config.yaml
model: "multi-label image tagger"
horizontal_flip: false
activation: "squared_relu"
qk_norm: false
shared_expert: false
shampoo_beta: 0.95
eps: 1e-08
Rows from block 4 of a small multi-label image tagger, named by matrix and row number. Rows with one number within an expert belong to one neuron, the router's apart. Each number is 128 + 32 x the weight over its row's rms, rounded and kept within 0 to 255. All counts start at 0. Numbers have three digits each.
After each expert's rows are labels from the 100 images, of 14976, where the router gives the expert most weight on average: "responds to" is what is common among them. Only what is clearly more common there than usual is listed. The data: simulated grey scan slices of phantoms with and without marks. In brackets: how many of the 100, against the usual share in percent.
# router: router (model.blocks.4.mlp.router.weight, 32x160, trained with AdamW), inputs 80-159
# up: expert up (model.blocks.4.mlp.up, 32x80x160), inputs 80-159
# down: expert down (model.blocks.4.mlp.down, 32x160x80, transposed), outputs 80-159

# expert 19
router.19:137111125062121148096162111149064142089050159062108136187130143156087146081149127173108177168157173106168089087119202167097106194114109137116099174118149095105099123132142154177150124131065164087140141144104146102077112140137169133093165142
up.0:106091119125145139118144151109091080202081214125090110143096180111124167129116107197137149106154048154132100143140141124090140123143176158161111106108148138095164185159153091132164114160141106134076169172083130129077106127083142104085142099
down.0:121206127137169088108112125144133126116132122152189183133126129098147146072107159138097128074123084102072161089155155179155166159195160154088176102120118108099156154117121171115211077162141161108137116127101132099138173131081116071143090078
responds to: low contrast (97 vs 25.2); limb (82 vs 24.4)

# expert 28
router.28:118106082123140142153099200123132139161123124197204170139080124105186193183063133164128118143123069085099134146112131146094121114153096089184137103106139135114150138087133110154098120121096113171109125107114091134082130058103101117116067125
up.0:154173115156154150118126083166134091132128129131077094097147098128065130120121103098145184118137140143144152117134128156157077094056158140069165222151159160125136157125102103148071123151156126109136147167109139102153153129099108100123128054
down.0:094156106111100160092123087106150089083150082158109103110197087086114139129106113095113092172095095179146138154187091139108075148100121105136120149114148135099134133171130110129091140146175080114086154077090124055193141136126169196069202103
responds to: head (71 vs 25.4)

# expert 27
router.27:121103107160084187102188147163054147118086117071123122182165145111159102137088072134056139161141191118174163183163133133112158121094164141084084178167149159117122124129152145145148116137128126130091119121115159132126098150123160115097130118
up.0:131122153100142106144123104126168069106160089127171096102115105120136105197185213172097107097148198096092110122073123086125049144154095061166161114111074116171160156112086146117150155082136113166163116102114111066184119120114108133138051122
down.0:153083141072097137132137095170119091122121160131106121145068033074064153115138130113183134143134167137104135123090149085103109146134147128105129151163177130109142162131163115167155140127133128197099101095168130196099059111178115094128132155
responds to: streaks (77 vs 24.9); noisy (71 vs 29.6)

# expert 8
router.8:161106077114062139123155128144104132142123151154101080152180108095116091079165157137064143201150153115116101102096087138183178156145145147138141126138120089147074131134116164166092107124119123145101174161115114149171092102093064154080109126
up.0:156152124112154090128118072109157175153103088109118158112093142190092118079140142140127141133139103164111093093133122155131126132128151164151153122132027154084075096111127156094138158090115180116190055167111149155136130150161139135123130114
down.0:092114107065076148101166174112129154107115129154081128120135100133066072109194112160111092170096137127131087073129129105093103111077122150155109143105071146090123132078164092170122198112130178170192081083070180179120154145159097117088149165
responds to: chest (66 vs 24.9)

# expert 15
router.15:166114136140067143084160095070116181076137140132153137124126192187097145120129149111156120059076101116161128129109150098140157112159163120143144102115160073129184171147101136140154168146136106140191139165145074130125117178174114101171164124
up.0:144127170073149153136059120125147160068128163144171129077140094133156136184103129147111123132184109124143181118176155121085140109156130114138151137109148102145116057162122142158088099173176153093108130125180131102135213101100166212124119111
down.0:124042105116117126059099151222160166062098211151135150116174036078115075124130099136119060067107167146097117106126116143097123139091095096147124144162162085114157106089186157158108174132139162123141166080144149119100129158125126118155130119
responds to: noisy (84 vs 29.6); limb (59 vs 24.4)

# expert 12
router.12:187043135086097149124189152086188141145132188129132076154060112119124124166156143109133131136157126114137122115095126090113095151108178125178091135117114161093130124137075187161163116140129072112173162146143103172132095068098119106112186152
up.0:135130101120160094202147097162083142105147140143129132099138113100126162114109102139157116099110084219088169106122124177155187115133080151066131154082164121085158106125163100156135101143109176132133145167101157160103136153107088133083136123
down.0:156113165107145156145079172068169119156071116162145130120114156144153083109157166153154134126126174132172164069105118136192166143151134102174210163061143098178141115188074147151122094073112121145142108116124124117144148153094144090100102060
responds to: belly (100 vs 25.4)

# expert 31
router.31:140120100088087158062164118160066117120144111123106100132158095104193108130148122115081160137122163046142119182177135197091120135172157121108129151185091104066149167096077147104145098159139113132107096153145068081131128117076085127113066123
up.0:154141094133093135080125137101124125078100062160110168097155126067195103146118137114099140083080128103115117119174122190104088153115199124099175143103090134098140111066106131065172168133094156152098130114117145092156143144103125146149018134
down.0:139149099180175191184106153079090151110075154141082121171156118130090144130119146147115104144163129171162141097119104105041143090092156091120108143092152107110096088147136093102093173112108143139139108122117124136132146177140136105145089157
responds to: low contrast (68 vs 25.2); limb (60 vs 24.4)

# expert 11
router.11:156119110097047148082229101149055157099086135099100085115172113169160148114149133103068161162150179093144118130145133194121156155133127167107151169180136107128090129115113186150130085141099133082102109114101093095143147120127065179115091107
up.0:153115084136128075167114124094155126120149039159190111058124104059130132116112104187170129057081149139081154105191122102200147093137139100123108146197142182168150136072063109066146159130101132134139159109108141127217100169146146108118138110
down.0:111114155129102066091105108159182149109151089104095133104099118122070136120133165095111105087156078178125094071138114116174081112106185123093173173102126080074132149120103094147097159153116113065143163079130152071189159112156194160130114153
responds to: belly (85 vs 25.4)

# expert 16
router.16:123138142174102124103167123146091168120142064143145093196127110162157079130143155122078150093113181067124161158187095192123100093143146144087157152168104121149143141111092147071105091097090139120187093092125151104142143103147143130176113169
up.0:170159096133155097126154143128158133042142179107080138120098133115095138129105134119116150174077178110124100174127097091136111127121116144129121135137149104135084083152129148171093118117148144159127119154141162127153120115105127122129052152
down.0:150139159109094150115169155111147170217113143167136111136146089098139110096170060125066140147127188145115101092099130091183185153160115121097140123140144112197110192101111109134063158123090142158110143073141114133145114063112134108124168146
responds to: noisy (82 vs 29.6); chest (60 vs 24.9); streaks (53 vs 24.9)

# expert 29
router.29:127108101095108194076187092094092118111111112141102076138176110145155147145133164103060180150149186073125077122154147141101116165139152124105178166121111094104107119158090153172130083148076092107102064177083121131103099089141082124108082118
up.0:171115168123172110104107178151140158125116098150159168090103162119124122094060145130127098166124034155104133106137134125129168076186083136123094087110078084161146139102156115156131125149118156106138106077173163123141125151229149134165141179
down.0:160128077166137121135114092122134117175131056149132184162135100090129142068101119109153092136092181122092100187111089043117155110153109116090128101096193150186131096125191057100099105114097128183115152084049165122159083139174121134091118110
responds to: low contrast (70 vs 25.2); belly (56 vs 25.4)

# expert 23
router.23:161096117077100206121188108123055096106121169105145082130134114115158133124135119145087132165167190081154120171152107149146121120116126126187123143134090136072164176143108142182115074125098125087096099099112128149098096067078098176126102062
up.0:086119170089094122144121126130151157091100124127169087155179158081151107157140124096180080073149156155101099096116104100103150155131105087119132125169171085163158067189135110105177111111164141139115099108171150130178164187161130174164110114
down.0:044155159122156142130128087147098116117113143071147116182175138153107116153113147084129090164198025121107138135152107121085094111116113153110153145150184144101187117116147163150082068119185106060106104090110094160168154088161149152164090124
responds to: limb (49 vs 24.4)

# expert 26
router.26:130144082126171113164159049112086113183096115109166090117118140078083147134091122212135136110077122152110180139096138040171204154131118136144099182119113129138082075142173119174092157080167133158181171080112176119119101187117134150158107089
up.0:093115160083105194147161127097101158129044125128113176121136133133138133154122133109154178134123125140125157088121154150079103186120155171136128197093172120120153141117117128154131150143088122135153135118127115118066075090214177181157132191
down.0:168170097159131121141123120096114163128112093142071174167105112086154191109131148178142146139059124095154101141149133113090080053112175163067155136125130144136092119164093097120122143094151138138102147161099063130022157134115126099108097155
responds to: head (91 vs 25.4); several spots (40 vs 17.4)

# expert 3
router.3:181187169128180159068127101132068116145115150111118065092153137179151158129106089103080167166129181095122090133168126140170178163166149163133157152134132113148149112163139172174086108129100143081133159149125087134074113095074094065100092109
up.0:099127148143089154108086147110143111149091094185107160104070135122140172108119149186119171104166087156080174094128113211113130147144115162118157066075131061049179127132157141176150109114083145127148183138114081134071145128106124091098112132
down.0:127148168156150101178124067147131140137197147076131183134134164168120158182099124088140181115154094173207150184165120126175105111120135108129069153118098115140078120202060113130141098131161099102088119178149130137129105101103137116153142140
responds to: belly (100 vs 25.4)

# expert 22
router.22:117113107097105161062184128178065150115113130089132061133194084136162091158146166119060176168137176067158110155177123173114153169153133109120167155141156117089125130171106160147144080157121152129088076124096171103137148122120084187126112110
up.0:165097134167167136114085135106144118151125107171166123097119088119072084137077179076089112086091180156097117112164078064140132076124098111131124205149147090132170094122157094131125091138122095134096166103134149123161098086134184090115104120
down.0:153134133140077103123139138143139103132119107127168136147163082104109099138162143034149097107123140194127155056107115136148127132124150165161181150139106081179124115161166112072102094160098114109097051088213099210132135130094135070150140103
responds to: chest (100 vs 24.9); dark spot (88 vs 16.6)

# expert 21
router.21:063122111112080135189164124142053173168097097101118136172195124127179108114117160098126134109128177109131074143186166137129135202117178065073123145131133123153075159104088159065163159163082128120094119112166135107136073119098149143126100162
up.0:083112096094166139072115046140113114138100088161099118133107110125130143160145163115146133080070160147173096128146168107160116151076163117097091196183116167102066085104113087152123204109142102156103116130129149111147130151096182115101155151
down.0:085184089153134111138119105149088179156067098155158163185134130139107070081065140107119190169147109110063160141166145098095160158180135154125146138122137122092159144064111159062152140154091128083164116082104127092090140148127106174124109121
responds to: low contrast (99 vs 25.2); chest (61 vs 24.9)

# expert 20
router.20:144141117172139147103144113119050103152086107129124127177132118128104129088105063157170163086143201095147173110149117183112122130069159153071121169178153130131136175160143087048158072090096153092106112151104097063103167176096149167129038127
up.0:123115199116129173180154174159179131129170144143144132106130125142107076127146208132084071163132125188145118116093139086163087115155115147173167134088145147153109076043131196155118170191163084129196137104167134163113086094142160122149147115
down.0:142102119174099164092182101145159138140170071155086141121168136122131130120145051141127139105083096053042139074098126198099139131149120119141138191161145109174148064128136169142126089142121166114126176113083124160144073135182097165166204144
responds to: low contrast (76 vs 25.2); noisy (63 vs 29.6); chest (62 vs 24.9)